{
  "dropout": 0.1,
  "inner_norm": false,
  "residual_init": "zero_last",
  "beta2": 0.95,
  "one_sided": true,
  "decay_fraction": 0.2
}
Rows from block 3 of a small autoregressive pixel model, named by matrix and row number. Rows with one number belong to one neuron. Each number is 50 + 12 x the weight over its row's rms, rounded and kept within 0 to 99. All counts start at 0.
After each neuron's rows are labels from the 100 images, of 14976, where the neuron reaches its largest size: "top examples" is what is common among them. Only what is clearly more common there than usual is listed. The data: drawn human figures in many poses.
# gate: MLP gate (model.blocks.3.mlp.gate.weight, 1280x320), inputs 80-159
# fc1: MLP up (model.blocks.3.mlp.fc1.weight, 1280x320), inputs 80-159
# fc2: MLP down (model.blocks.3.mlp.fc2.weight, 320x1280, transposed), outputs 80-159

gate.123:35 48 43 45 71 64 71 49 70 45 39 28 30 31 46 40 41 36 51 47 55 50 56 48 57 29 37 46 58 56 47 65 70 53 43 50 45 44 52 43 39 63 58 28 52 43 65 53 25 36 49 36 43 31 51 45 35 46 54 42 67 45 46 58 46 52 62 44 52 38 62 44 65 41 70 53 54 59 49 54
fc1.123:28 71 64 51 68 50 34 48 53 38 45 41 44 70 60 51 48 58 61 64 40 50 56 43 55 56 37 56 63 38 42 17 50 43 41 45 51 20 56 58 41 56 69 40 63 53 47 43 40 66 60 36 51 46 32 56 60 62 63 43 18 45 40 36 36 49 49 62 36 60 51 58 56 44 46 57 58 61 74 44
fc2.123:53 62 57 42 30 49 50 49 37 55 57 54 70 47 41 27 43 60 59 49 47 66 58 43 37 14 52 66 62 42 42 38 62 40 67 53 39 48 55 73 31 38 37 57 39 53 34 69 57 61 60 47 33 57 41 51 60 57 53 70 55 34 68 41 31 48 49 46 40 57 36 44 64 56 34 64 50 47 49 60
top examples: pink trousers; pink top

gate.157:54 45 40 66 65 45 62 63 58 41 58 48 55 59 63 65 37 53 66 54 41 55 34 48 43 52 56 39 34 44 59 19 51 44 47 63 50 50 38 49 47 52 44 60 47 51 42 54 46 54 49 74 69 55 31 51 60 46 51 32 58 45 37 61 37 33 28 57 41 55 53 65 53 61 65 42 62 63 60 56
fc1.157:44 46 50 43 59 46 45 50 59 46 52 60 29 42 60 54 50 54 54 57 51 61 48 29 51 70 59 44 46 39 75 63 52 41 70 85 78 48 58 55 53 36 39 68 48 35 40 66 47 57 36 31 39 59 35 70 48 49 71 50 51 49 39 29 55 42 66 62 70 53 35 54 54 48 69 52 42 68 51 39
fc2.157:60 48 57 42 59 52 31 54 41 49 33 47 56 25 52 47 24 52 34 35 38 53 50 39 52 42 66 61 60 44 72 80 63 71 48 43 52 49 50 44 51 46 43 44 40 53 58 63 66 45 77 35 37 75 42 42 67 61 64 45 63 30 51 52 63 35 30 42 60 63 67 38 62 46 33 50 51 53 40 55
top examples: pink trousers

gate.175:38 50 51 33 36 71 53 54 71 30 56 79 50 53 70 31 07 38 48 58 54 49 33 80 43 41 52 60 29 35 35 48 45 55 28 27 46 46 35 43 44 50 48 49 53 40 67 58 53 31 73 57 31 63 41 38 44 45 54 53 59 53 38 51 46 55 65 36 70 69 49 68 31 55 70 36 63 60 58 46
fc1.175:55 61 61 42 64 54 46 49 52 78 50 41 68 79 42 46 51 48 37 41 31 51 59 36 68 74 60 47 54 75 56 43 39 53 77 54 75 40 71 52 53 52 52 80 57 35 33 65 54 62 59 64 52 45 67 32 44 70 35 66 29 63 45 29 34 42 50 48 52 55 62 32 51 49 59 53 50 58 48 53
fc2.175:60 65 59 80 42 67 44 59 52 80 46 45 65 60 45 43 47 50 57 38 54 24 52 37 59 58 54 35 50 59 65 42 43 63 48 52 34 63 53 56 41 52 56 54 56 58 42 45 60 52 35 58 49 45 37 53 45 51 38 51 36 59 49 41 32 62 33 64 36 53 38 62 67 43 52 65 48 59 36 47
top examples: pink trousers; star jump

gate.480:42 60 57 41 37 37 38 58 69 43 53 51 50 41 33 22 75 52 49 36 55 58 48 48 51 58 57 55 39 39 28 66 38 61 41 33 45 58 49 33 54 54 58 27 55 61 54 57 63 35 42 61 54 43 47 44 47 35 38 44 41 31 42 50 55 66 53 51 46 39 51 64 47 59 83 61 52 66 40 47
fc1.480:45 54 25 28 51 73 32 41 47 36 50 63 30 57 49 33 47 50 42 53 52 57 57 34 43 27 39 50 46 63 56 22 58 59 54 49 63 85 51 72 41 75 61 44 83 71 46 45 54 60 50 69 47 53 52 49 46 38 36 59 42 58 46 43 47 48 44 48 46 42 38 61 39 50 47 29 59 45 45 30
fc2.480:54 64 22 67 51 54 48 39 31 69 34 58 42 56 42 62 61 54 56 56 48 38 55 57 51 49 38 53 61 51 36 38 51 58 33 50 31 38 61 36 54 57 44 60 54 62 33 45 68 44 41 21 73 47 73 42 68 49 55 41 57 60 39 50 52 54 27 42 54 55 63 33 48 44 47 36 39 33 45 58
top examples: blue top; splits; teal top

gate.332:51 59 57 60 42 55 68 43 63 26 59 37 56 43 54 48 25 47 60 68 55 30 58 57 61 50 35 29 51 55 52 34 55 40 38 41 47 43 52 42 53 63 69 45 59 67 56 53 58 33 35 37 39 76 53 25 66 67 76 58 62 64 26 42 41 54 49 46 42 63 59 52 57 38 35 31 58 62 62 31
fc1.332:48 57 37 56 24 55 57 70 47 36 61 43 35 47 70 33 43 37 65 55 64 50 46 52 41 50 36 24 45 58 54 57 58 62 43 44 74 47 23 43 77 55 43 30 52 55 72 41 33 45 49 15 57 67 50 41 48 56 67 36 57 58 42 46 60 64 49 39 63 63 57 40 44 43 55 47 31 47 54 42
fc2.332:50 41 50 26 42 53 59 44 38 23 76 71 31 53 42 60 57 60 54 54 77 45 32 62 41 41 53 49 51 42 43 70 53 62 63 49 49 63 73 51 71 47 29 42 41 57 49 58 45 63 41 50 41 48 37 47 54 69 49 28 45 63 43 60 73 57 77 39 61 53 52 40 43 51 62 46 55 35 56 66
top examples: pink trousers; pink top

gate.674:65 22 37 62 50 42 76 29 39 42 43 56 57 35 47 31 47 56 72 61 36 44 38 29 83 54 48 28 57 76 76 54 49 49 68 59 57 55 38 66 68 37 41 43 40 68 37 58 56 42 32 65 47 53 54 63 58 43 53 51 61 29 39 41 53 59 63 57 47 35 66 46 50 59 41 47 59 39 64 56
fc1.674:65 46 72 37 44 42 50 44 52 47 44 59 46 38 60 40 46 46 53 37 47 54 46 54 44 48 45 30 48 46 60 57 61 59 47 39 54 50 31 53 39 47 52 47 56 59 54 56 60 48 28 47 44 57 77 51 61 49 41 56 71 33 63 30 46 30 41 60 48 46 39 63 62 47 48 67 67 37 62 54
fc2.674:75 44 32 61 59 54 36 28 50 27 69 34 56 63 48 43 53 39 33 56 54 55 38 42 41 43 35 60 50 67 58 54 77 46 43 39 53 41 58 45 17 64 32 40 38 43 61 55 28 33 63 64 39 53 64 55 31 54 51 49 65 32 42 57 39 40 48 53 55 30 41 55 46 39 48 55 82 73 58 50
top examples: black trousers; kicking; handstand

gate.563:54 46 48 62 38 68 62 53 40 58 45 34 62 27 42 56 38 41 52 49 46 70 62 70 46 55 50 50 32 73 20 33 54 44 43 55 30 53 49 54 44 75 23 52 51 32 53 54 63 25 46 47 51 60 52 44 44 26 49 61 41 39 43 57 50 54 64 48 59 47 51 55 13 58 43 40 56 65 45 48
fc1.563:48 24 48 64 43 33 62 69 32 48 58 43 50 55 65 46 53 57 42 53 65 63 51 27 54 54 43 51 65 66 34 59 64 53 53 62 46 55 66 53 89 61 52 42 56 52 47 56 44 59 51 66 47 44 85 39 40 58 37 53 72 33 57 61 34 34 49 79 33 42 62 38 42 43 51 58 48 41 54 39
fc2.563:49 61 36 25 51 47 55 39 52 54 60 46 36 53 40 47 29 47 23 42 44 40 47 36 50 48 31 42 46 44 55 53 35 59 45 26 57 30 69 68 58 50 54 42 46 48 67 36 43 77 52 56 38 33 57 63 46 69 53 43 46 59 60 41 42 35 48 44 42 51 38 59 65 58 62 55 52 28 49 59
top examples: black trousers

gate.564:70 49 39 48 46 54 53 30 31 59 38 49 54 53 37 51 50 55 41 26 41 60 54 77 49 38 54 53 68 61 33 56 62 65 67 59 38 50 68 56 68 46 54 63 34 53 48 47 50 34 35 41 50 54 62 68 24 44 53 41 56 69 64 45 52 21 45 87 34 35 57 42 54 49 35 31 73 58 45 46
fc1.564:56 32 65 53 40 55 55 60 55 47 72 30 67 43 37 82 53 39 48 52 75 73 47 48 51 56 68 62 54 45 43 62 46 35 40 32 59 37 80 65 42 23 48 52 36 38 28 45 32 41 48 54 66 41 40 51 27 38 47 30 45 38 49 50 53 32 63 47 57 58 47 39 52 34 54 44 30 41 37 66
fc2.564:60 55 51 51 46 52 65 41 45 54 72 48 42 44 55 41 41 57 47 51 47 39 55 68 56 54 43 59 74 51 47 44 38 64 48 38 47 68 61 48 74 57 60 35 50 48 35 60 38 44 34 36 65 40 62 26 60 63 75 53 67 50 67 54 31 42 36 41 75 58 44 29 42 52 42 33 42 25 55 46
top examples: black trousers; black top

gate.360:60 55 64 59 69 47 45 46 78 46 43 68 36 50 42 52 35 55 41 34 22 50 50 46 37 47 49 55 52 57 49 64 50 68 51 60 53 44 51 55 12 40 43 71 77 43 49 59 73 57 48 60 59 77 45 29 62 69 28 61 65 39 60 51 53 57 52 44 46 48 35 39 43 42 27 43 44 25 60 39
fc1.360:19 33 39 40 46 47 60 58 48 44 48 49 62 45 51 44 33 52 49 38 26 49 20 44 64 63 46 44 40 46 69 61 62 24 66 50 54 54 60 52 44 63 41 67 18 44 65 49 68 58 30 52 68 51 28 34 47 61 54 62 59 29 60 40 60 46 55 47 47 53 46 65 41 45 48 31 60 44 54 51
fc2.360:37 27 43 42 46 71 73 54 63 50 82 34 53 47 36 56 80 26 53 32 42 58 40 54 58 48 48 56 57 60 50 51 40 52 66 61 47 57 43 40 57 63 56 45 60 54 35 37 38 33 54 36 41 46 61 52 53 40 84 32 37 54 49 31 39 59 47 59 69 46 40 50 33 37 54 53 53 67 42 76
top examples: blue top

gate.218:37 43 47 11 54 56 46 43 52 63 48 46 63 39 35 45 43 61 45 56 66 39 43 48 73 70 37 52 59 45 48 50 38 37 61 45 52 50 44 50 35 39 36 56 80 50 39 60 38 51 57 43 30 57 70 42 43 55 35 52 48 55 36 27 25 64 62 71 54 65 59 49 63 66 55 44 47 57 60 36
fc1.218:66 57 37 58 57 57 40 55 57 41 19 43 42 30 53 41 26 52 48 44 33 56 44 48 64 49 47 44 43 50 44 58 44 44 50 39 51 52 22 41 63 47 43 65 32 51 72 44 52 66 37 32 71 56 32 55 44 49 55 62 36 29 33 46 57 51 57 58 33 52 50 49 62 44 45 53 63 51 44 52
fc2.218:70 52 40 51 57 58 72 39 56 47 49 62 65 47 41 53 35 63 45 43 52 56 38 49 24 54 61 40 50 39 62 43 27 41 59 74 45 42 40 44 49 51 42 52 53 26 60 65 47 35 79 51 37 30 35 49 47 51 54 55 48 43 57 56 42 45 52 43 61 42 60 52 25 49 41 61 58 35 41 38
top examples: teal trousers; blue trousers; yellow top

gate.342:48 60 69 58 37 56 67 61 52 32 80 53 38 29 46 41 52 48 68 71 58 70 75 58 41 50 56 60 45 37 26 49 38 61 61 63 47 60 69 44 39 60 46 67 60 51 61 65 56 31 73 49 60 37 40 60 42 54 42 41 65 76 61 67 46 41 64 47 43 50 44 49 53 32 56 52 40 53 58 49
fc1.342:58 49 63 36 43 64 37 34 53 35 42 46 43 53 47 34 53 33 66 32 49 47 51 40 52 62 55 56 41 74 60 47 61 63 59 54 48 26 25 40 67 67 35 47 44 64 62 74 38 53 47 55 52 36 42 60 60 67 57 52 48 59 48 57 56 26 69 48 46 55 37 64 59 37 58 59 34 41 54 52
fc2.342:48 51 38 41 67 50 55 42 52 38 63 44 58 45 54 34 31 46 38 35 46 31 48 56 51 59 48 34 50 54 45 38 62 70 48 47 59 47 42 57 68 30 48 70 56 55 36 55 53 51 59 43 60 46 48 39 52 42 58 66 43 47 49 62 42 32 46 65 41 54 41 47 57 59 37 66 73 46 75 23
top examples: teal trousers

gate.503:68 65 58 48 57 67 52 26 56 59 61 31 39 74 37 40 56 39 42 43 55 42 48 62 52 57 59 73 54 51 25 31 60 42 61 52 46 38 70 48 37 34 63 60 38 50 49 38 54 55 60 56 53 57 66 29 51 54 50 48 45 43 66 59 59 45 56 71 53 64 61 21 45 74 56 56 53 62 57 43
fc1.503:62 46 42 48 55 49 80 83 54 63 79 53 35 83 65 41 60 62 33 49 70 58 61 75 52 34 40 45 62 55 43 57 54 57 49 62 56 71 52 61 39 54 48 73 41 51 49 50 40 51 54 61 45 67 63 43 51 40 52 52 46 50 49 57 56 43 46 39 57 53 38 47 58 64 56 22 39 38 66 64
fc2.503:41 54 30 63 35 32 47 55 59 53 45 82 58 52 42 62 68 63 59 28 49 47 32 62 53 58 67 32 47 47 55 39 35 47 45 53 58 44 42 51 54 50 68 37 71 52 45 75 58 51 41 62 53 31 63 46 62 64 52 53 51 61 65 46 38 61 67 54 41 52 49 49 52 51 49 51 47 45 51 42
top examples: blue trousers; blue top

gate.296:63 51 66 30 47 64 41 36 51 40 47 40 65 56 56 55 37 43 71 67 40 36 44 51 56 65 67 48 58 61 43 54 38 28 59 62 40 27 43 61 61 32 53 58 60 54 48 51 65 44 50 49 56 46 64 55 47 72 33 56 40 60 55 55 46 44 26 46 60 43 59 31 55 61 83 31 49 60 49 41
fc1.296:59 27 67 63 43 47 41 59 55 60 37 58 34 68 43 65 34 58 41 57 29 51 41 62 54 56 53 71 21 46 55 38 40 37 35 55 61 53 45 60 49 72 50 85 51 60 40 54 53 37 30 42 58 62 36 67 57 44 21 49 54 57 59 69 41 46 60 59 45 38 49 54 78 41 48 57 41 60 72 49
fc2.296:62 42 47 59 64 67 42 25 33 45 47 44 49 31 63 42 49 43 46 63 19 88 56 71 45 33 60 52 57 52 43 41 56 43 40 62 40 47 54 34 33 51 43 59 39 36 52 35 50 53 76 71 74 45 48 41 53 44 64 65 39 57 34 30 57 60 52 34 64 48 30 27 32 54 47 72 48 64 59 51
top examples: black trousers; bowing

gate.389:56 52 51 31 58 61 54 76 48 28 44 58 36 44 34 50 48 51 30 50 41 70 68 54 52 59 27 40 41 57 49 53 44 59 56 42 50 64 49 58 34 47 45 75 78 56 52 59 38 57 50 47 48 60 68 23 21 62 54 36 76 51 57 32 55 47 48 46 54 72 66 41 34 30 43 44 41 55 67 55
fc1.389:45 42 47 38 55 60 47 35 29 49 43 38 55 58 37 35 42 59 60 38 56 41 50 49 41 62 49 33 40 58 36 32 46 50 42 46 69 37 49 60 59 40 54 57 38 46 49 56 44 66 46 52 64 54 56 55 39 53 39 28 60 44 42 46 64 50 68 22 24 62 54 26 39 57 51 43 67 52 40 32
fc2.389:40 40 37 44 34 53 40 42 56 60 51 34 49 56 71 53 50 48 42 52 56 36 35 50 35 73 71 52 38 49 44 51 50 53 61 41 65 38 52 48 53 46 35 70 29 27 51 30 57 58 57 69 66 64 51 64 53 47 40 33 39 43 42 73 67 38 66 51 51 55 62 22 67 48 57 13 54 31 52 45
top examples: pink trousers

gate.521:54 61 49 61 61 36 66 65 72 67 55 50 48 42 49 50 48 55 38 50 42 48 56 77 40 36 61 51 35 65 47 48 36 56 31 58 45 57 34 34 61 39 44 44 59 39 54 64 61 59 34 50 56 35 58 44 49 45 38 50 47 53 35 64 56 49 68 52 50 42 36 46 42 24 59 65 58 39 51 44
fc1.521:78 69 64 57 41 16 46 67 52 57 53 55 40 64 43 45 52 59 37 32 48 41 27 45 59 41 41 45 56 49 51 54 50 30 48 73 35 51 63 28 62 42 55 66 47 68 43 53 58 50 32 56 58 58 68 58 41 62 63 42 49 58 18 43 65 68 54 65 50 42 39 54 78 44 38 46 57 45 52 43
fc2.521:50 36 45 27 66 70 55 50 34 32 56 59 38 54 50 39 57 62 51 46 35 68 53 30 44 65 59 38 61 49 35 69 67 61 46 59 52 61 37 73 36 53 30 48 33 49 44 26 58 33 59 29 50 46 62 48 39 54 41 52 33 39 47 53 52 42 41 56 55 48 71 67 77 43 37 46 55 54 51 42
top examples: blue top

gate.52:48 64 70 44 68 62 71 58 51 58 50 27 50 70 75 45 63 66 48 56 50 39 63 47 50 29 56 64 48 45 43 53 30 80 38 41 56 55 40 59 49 54 55 36 40 43 42 48 26 59 34 37 45 71 49 86 63 56 70 23 48 52 52 46 57 46 47 64 44 34 58 53 44 58 56 48 39 48 62 37
fc1.52:52 29 58 39 21 66 41 60 67 51 54 38 35 45 39 53 36 46 59 63 51 60 40 42 51 80 52 52 27 60 34 69 66 62 54 56 50 41 53 49 40 44 46 55 26 36 69 56 28 29 52 57 46 58 32 31 45 46 55 53 57 69 55 66 49 71 32 36 38 42 50 58 52 46 47 56 58 47 53 42
fc2.52:35 66 41 30 72 39 58 43 56 50 58 38 53 45 63 58 50 41 69 57 42 64 36 53 62 62 44 61 57 50 40 62 64 33 62 39 70 62 60 60 43 51 50 41 54 64 41 48 39 30 44 54 54 65 59 48 50 45 53 52 53 51 66 41 42 32 49 69 45 53 67 33 37 29 34 38 46 49 36 46
top examples: black trousers; star jump; black top

gate.185:43 48 77 41 51 25 42 70 60 41 49 47 64 70 46 38 45 48 40 50 56 76 66 62 51 62 29 27 51 69 39 62 31 37 60 40 66 66 72 36 43 69 67 46 56 51 61 64 35 53 39 45 28 52 41 52 61 56 84 56 63 72 40 45 47 40 58 47 44 53 41 48 54 50 54 33 17 56 56 54
fc1.185:40 65 68 38 70 46 32 46 44 56 53 42 44 56 54 71 50 68 61 49 63 62 50 48 53 39 64 64 29 37 34 50 41 64 73 31 57 65 49 18 69 56 50 48 41 47 58 56 61 64 56 53 43 62 58 56 36 38 29 58 51 30 48 57 44 48 50 49 54 38 64 56 35 31 43 74 43 41 55 32
fc2.185:55 54 51 47 43 45 61 58 52 44 50 58 35 56 45 51 59 42 48 59 39 43 43 19 71 70 67 35 70 19 49 50 42 53 31 50 58 36 47 51 66 70 74 49 54 53 76 42 35 48 67 53 49 35 65 43 52 48 61 23 42 36 63 57 38 43 43 61 64 57 34 59 34 45 27 50 55 66 59 32
top examples: teal trousers; kicking

gate.716:59 54 49 40 57 49 33 58 46 46 62 55 51 27 44 62 46 52 59 80 62 46 51 37 28 80 51 29 44 45 48 51 58 34 49 45 42 56 49 38 50 55 52 54 30 55 57 45 36 53 60 48 45 54 33 45 59 39 55 45 61 55 54 69 43 59 39 52 38 76 55 42 33 37 38 25 45 47 61 55
fc1.716:46 44 66 55 36 52 57 49 48 60 63 49 42 52 63 45 57 41 44 65 32 66 66 57 54 40 58 51 69 64 49 50 48 59 57 41 72 53 63 41 54 46 72 42 72 46 59 55 45 42 57 39 50 55 55 32 50 55 74 57 53 57 54 59 47 41 42 42 41 52 39 52 55 31 41 36 45 27 68 58
fc2.716:73 40 37 40 71 60 58 22 71 36 63 44 42 36 40 55 53 53 58 59 48 40 51 69 42 53 50 61 34 51 53 65 46 65 48 68 37 38 50 56 53 49 40 59 38 54 67 51 32 60 47 64 54 65 42 59 38 29 48 53 45 49 54 41 58 37 70 54 43 61 56 30 51 57 68 52 44 43 47 65
top examples: pink trousers

gate.325:60 64 44 34 55 69 51 39 47 40 51 36 54 40 77 47 42 57 63 51 06 58 50 50 61 51 55 45 55 57 66 68 52 54 68 50 36 66 39 59 40 60 46 77 71 07 56 40 65 40 49 54 47 46 38 47 31 32 48 35 72 47 54 56 65 49 55 58 51 59 58 39 44 47 40 39 49 58 43 68
fc1.325:65 34 49 32 42 58 43 66 43 28 46 36 35 64 34 54 56 59 50 47 41 67 53 69 80 30 62 48 61 56 47 47 38 39 35 51 40 42 50 71 56 60 22 46 37 63 44 41 17 63 51 36 38 61 48 36 59 33 58 36 48 76 52 72 57 44 52 67 67 48 57 75 39 52 64 63 56 48 47 42
fc2.325:33 32 50 44 53 47 53 48 56 34 37 50 48 65 43 79 64 76 50 50 59 60 49 32 55 65 37 59 39 34 55 54 57 30 42 65 59 54 57 51 43 30 52 35 51 63 54 59 50 55 45 54 41 57 42 50 64 46 36 61 65 31 43 53 49 38 49 46 71 53 56 60 44 41 63 73 62 60 55 65
top examples: blue trousers; blue top

gate.282:27 42 48 50 30 56 56 42 61 44 44 60 44 33 49 54 56 48 65 73 44 41 60 55 64 31 37 36 45 46 37 13 39 45 52 35 37 70 56 38 53 53 64 63 67 44 64 27 58 46 53 35 39 50 62 37 53 34 66 49 53 53 50 33 42 39 64 50 50 39 52 54 43 48 51 38 53 54 46 48
fc1.282:52 45 36 69 33 72 73 49 69 82 32 43 29 49 57 61 24 47 57 54 54 41 37 56 54 63 65 29 57 61 56 51 54 56 43 51 59 50 53 53 58 29 48 52 73 31 61 46 40 32 26 34 55 65 39 37 38 39 71 47 52 55 32 47 39 44 52 41 53 49 52 61 46 42 45 46 38 40 63 35
fc2.282:54 76 58 47 45 55 43 47 59 53 44 61 65 52 21 57 45 43 36 57 71 48 23 77 44 36 50 63 44 33 31 54 21 42 63 46 38 64 57 48 49 47 43 52 59 52 48 63 56 57 54 65 54 60 52 40 49 52 54 46 39 32 32 55 56 34 71 63 64 51 56 56 52 41 62 27 34 55 39 61
top examples: pink trousers; pink top

gate.202:67 61 59 48 37 49 64 56 59 46 69 59 59 68 37 67 55 53 53 45 62 45 74 59 56 39 65 61 26 59 62 37 65 52 79 70 56 52 43 46 47 28 56 51 42 54 45 47 71 46 54 54 30 65 54 77 36 52 70 27 53 59 67 50 49 47 48 56 56 43 57 60 41 68 29 63 46 59 42 51
fc1.202:48 26 57 66 50 54 50 51 61 39 44 60 57 54 45 46 68 41 41 68 51 53 54 60 47 38 44 63 61 53 43 42 70 78 45 80 55 31 55 56 54 63 61 47 39 45 70 48 40 47 49 40 32 54 59 37 30 59 73 48 36 60 62 65 44 51 64 69 37 29 63 52 54 60 37 63 40 60 30 59
fc2.202:55 38 62 28 59 53 55 47 55 64 56 52 56 59 49 37 46 67 54 44 47 51 28 54 48 47 72 55 51 64 42 54 54 59 56 70 46 38 78 41 36 57 47 44 50 45 34 64 55 53 72 44 57 54 48 37 60 51 53 52 48 49 62 60 40 53 63 25 33 64 46 68 49 35 37 55 71 52 51 61
top examples: blue top

gate.110:35 77 44 72 61 62 59 38 19 31 54 39 59 34 40 57 65 59 45 31 65 35 55 49 69 52 57 24 46 49 47 33 71 26 59 58 62 57 42 40 52 42 21 55 58 50 43 50 49 41 44 60 59 49 51 60 57 56 49 45 58 37 33 47 45 48 33 61 49 59 74 44 65 55 60 48 37 49 64 24
fc1.110:49 47 39 56 54 66 46 60 41 49 43 59 51 65 37 45 55 73 40 45 57 51 26 50 41 56 50 52 45 49 37 66 53 64 30 47 50 64 50 54 36 40 42 49 52 77 30 57 48 45 36 75 31 28 44 61 70 63 47 52 71 68 63 42 65 34 62 49 82 54 58 40 42 61 37 59 57 53 44 44
fc2.110:58 51 65 38 41 44 58 43 48 52 52 44 59 63 30 71 37 57 54 53 47 87 43 53 29 32 52 53 61 71 40 40 44 42 45 41 40 35 41 56 62 63 60 45 44 66 54 66 40 55 28 41 37 47 80 64 47 58 38 43 68 60 50 73 50 46 39 63 49 36 66 33 63 51 46 33 48 55 46 45
top examples: black trousers; lying

gate.313:40 57 51 55 33 49 61 52 60 52 55 43 35 58 61 50 64 65 63 37 36 43 47 52 46 48 28 48 61 39 39 59 48 26 60 64 59 70 38 54 50 56 44 68 59 59 64 29 58 44 51 80 55 68 53 35 35 40 40 63 64 37 51 58 50 67 45 47 23 71 45 58 49 48 33 58 48 54 54 58
fc1.313:43 58 70 31 64 41 42 52 62 43 43 52 42 62 50 39 69 55 47 66 48 32 52 51 78 37 58 55 59 67 51 40 57 46 34 65 47 46 61 53 37 64 42 51 50 64 55 65 36 59 49 62 63 32 59 50 44 37 61 52 42 53 56 50 54 62 51 44 65 50 52 41 61 32 63 85 48 74 26 43
fc2.313:45 39 52 44 67 30 60 58 51 86 46 31 24 55 44 37 59 50 56 66 54 54 66 36 49 52 41 36 48 58 27 56 74 40 39 77 45 42 65 59 25 50 36 69 55 50 56 45 60 38 36 43 59 44 35 63 35 35 43 66 43 38 41 48 44 43 49 53 37 68 60 42 41 41 64 75 47 56 41 61
top examples: blue trousers; blue top; handstand

gate.746:48 52 50 63 44 71 57 37 46 51 53 40 49 69 34 64 39 50 39 53 65 29 36 52 54 59 52 53 39 50 63 43 36 54 55 54 51 24 51 59 41 50 58 52 36 66 43 51 66 68 55 46 43 40 50 55 47 33 52 50 47 58 69 67 60 49 66 62 51 49 29 28 52 37 64 61 58 60 43 65
fc1.746:43 56 73 43 54 44 53 44 47 35 50 45 42 40 47 52 55 69 63 72 49 32 49 48 66 30 62 47 63 46 62 50 34 59 31 49 51 42 30 50 40 37 81 37 38 38 56 40 42 54 63 28 37 55 52 46 52 36 44 30 33 90 47 38 53 62 56 69 56 45 34 46 57 26 55 66 43 65 46 59
fc2.746:57 59 43 65 60 60 40 53 25 27 47 70 42 40 53 54 56 64 35 27 35 32 51 68 42 55 45 36 39 40 40 51 66 62 46 60 24 48 42 37 60 52 44 42 44 65 67 69 49 54 39 46 44 53 41 51 55 45 40 63 37 33 45 58 61 61 25 48 52 42 69 52 60 54 64 29 38 51 43 39
top examples: blue trousers

gate.53:50 65 48 44 17 37 24 41 54 53 62 53 34 44 50 41 29 41 60 43 23 49 45 64 61 60 44 53 73 45 51 54 31 52 57 28 53 29 55 65 46 41 45 55 54 51 44 58 37 46 35 65 57 39 49 48 49 75 62 17 35 52 53 70 58 51 69 49 62 59 32 39 47 67 55 55 48 46 57 53
fc1.53:46 32 54 40 47 55 57 82 31 53 70 50 27 50 54 56 50 33 61 40 45 54 37 37 57 71 37 49 56 35 40 45 58 56 34 72 18 44 51 41 48 52 55 65 65 45 41 37 45 29 64 59 65 62 52 53 69 41 61 61 51 45 31 50 51 46 29 59 50 51 47 82 50 40 40 46 33 55 54 58
fc2.53:61 42 42 73 41 52 17 27 59 58 22 64 56 56 41 47 28 52 39 64 47 57 50 69 41 35 58 39 54 47 63 45 49 50 75 36 58 51 58 79 52 66 49 75 46 41 39 52 62 51 36 60 29 37 66 47 54 74 32 46 42 54 54 61 20 61 57 51 38 48 58 19 46 49 52 47 56 48 47 36
top examples: black trousers

gate.429:57 58 59 60 55 47 69 50 60 61 64 33 67 63 47 71 53 49 41 46 38 30 80 74 55 39 46 35 46 53 54 38 49 41 59 52 45 34 38 63 66 55 35 45 63 40 59 50 72 42 38 63 51 59 70 58 44 60 66 43 38 54 73 73 39 50 47 54 51 50 36 39 51 47 31 47 49 56 46 40
fc1.429:47 30 62 39 47 52 64 59 44 54 47 42 52 41 44 59 50 49 75 50 62 46 68 60 57 61 63 31 57 44 36 51 43 40 61 75 54 51 57 70 64 38 57 29 53 47 69 79 75 50 37 36 57 55 30 27 53 58 66 38 24 48 46 61 50 31 66 57 41 31 40 60 55 48 35 54 44 46 42 37
fc2.429:47 51 53 61 50 32 27 49 55 61 69 55 48 41 63 56 54 42 61 53 59 49 42 27 62 44 39 42 43 46 45 48 49 47 53 52 42 57 65 27 57 44 41 50 28 71 58 35 38 57 50 69 48 45 65 55 47 55 61 49 27 44 34 52 69 42 35 52 65 44 41 53 57 43 64 59 44 52 61 61
top examples: blue top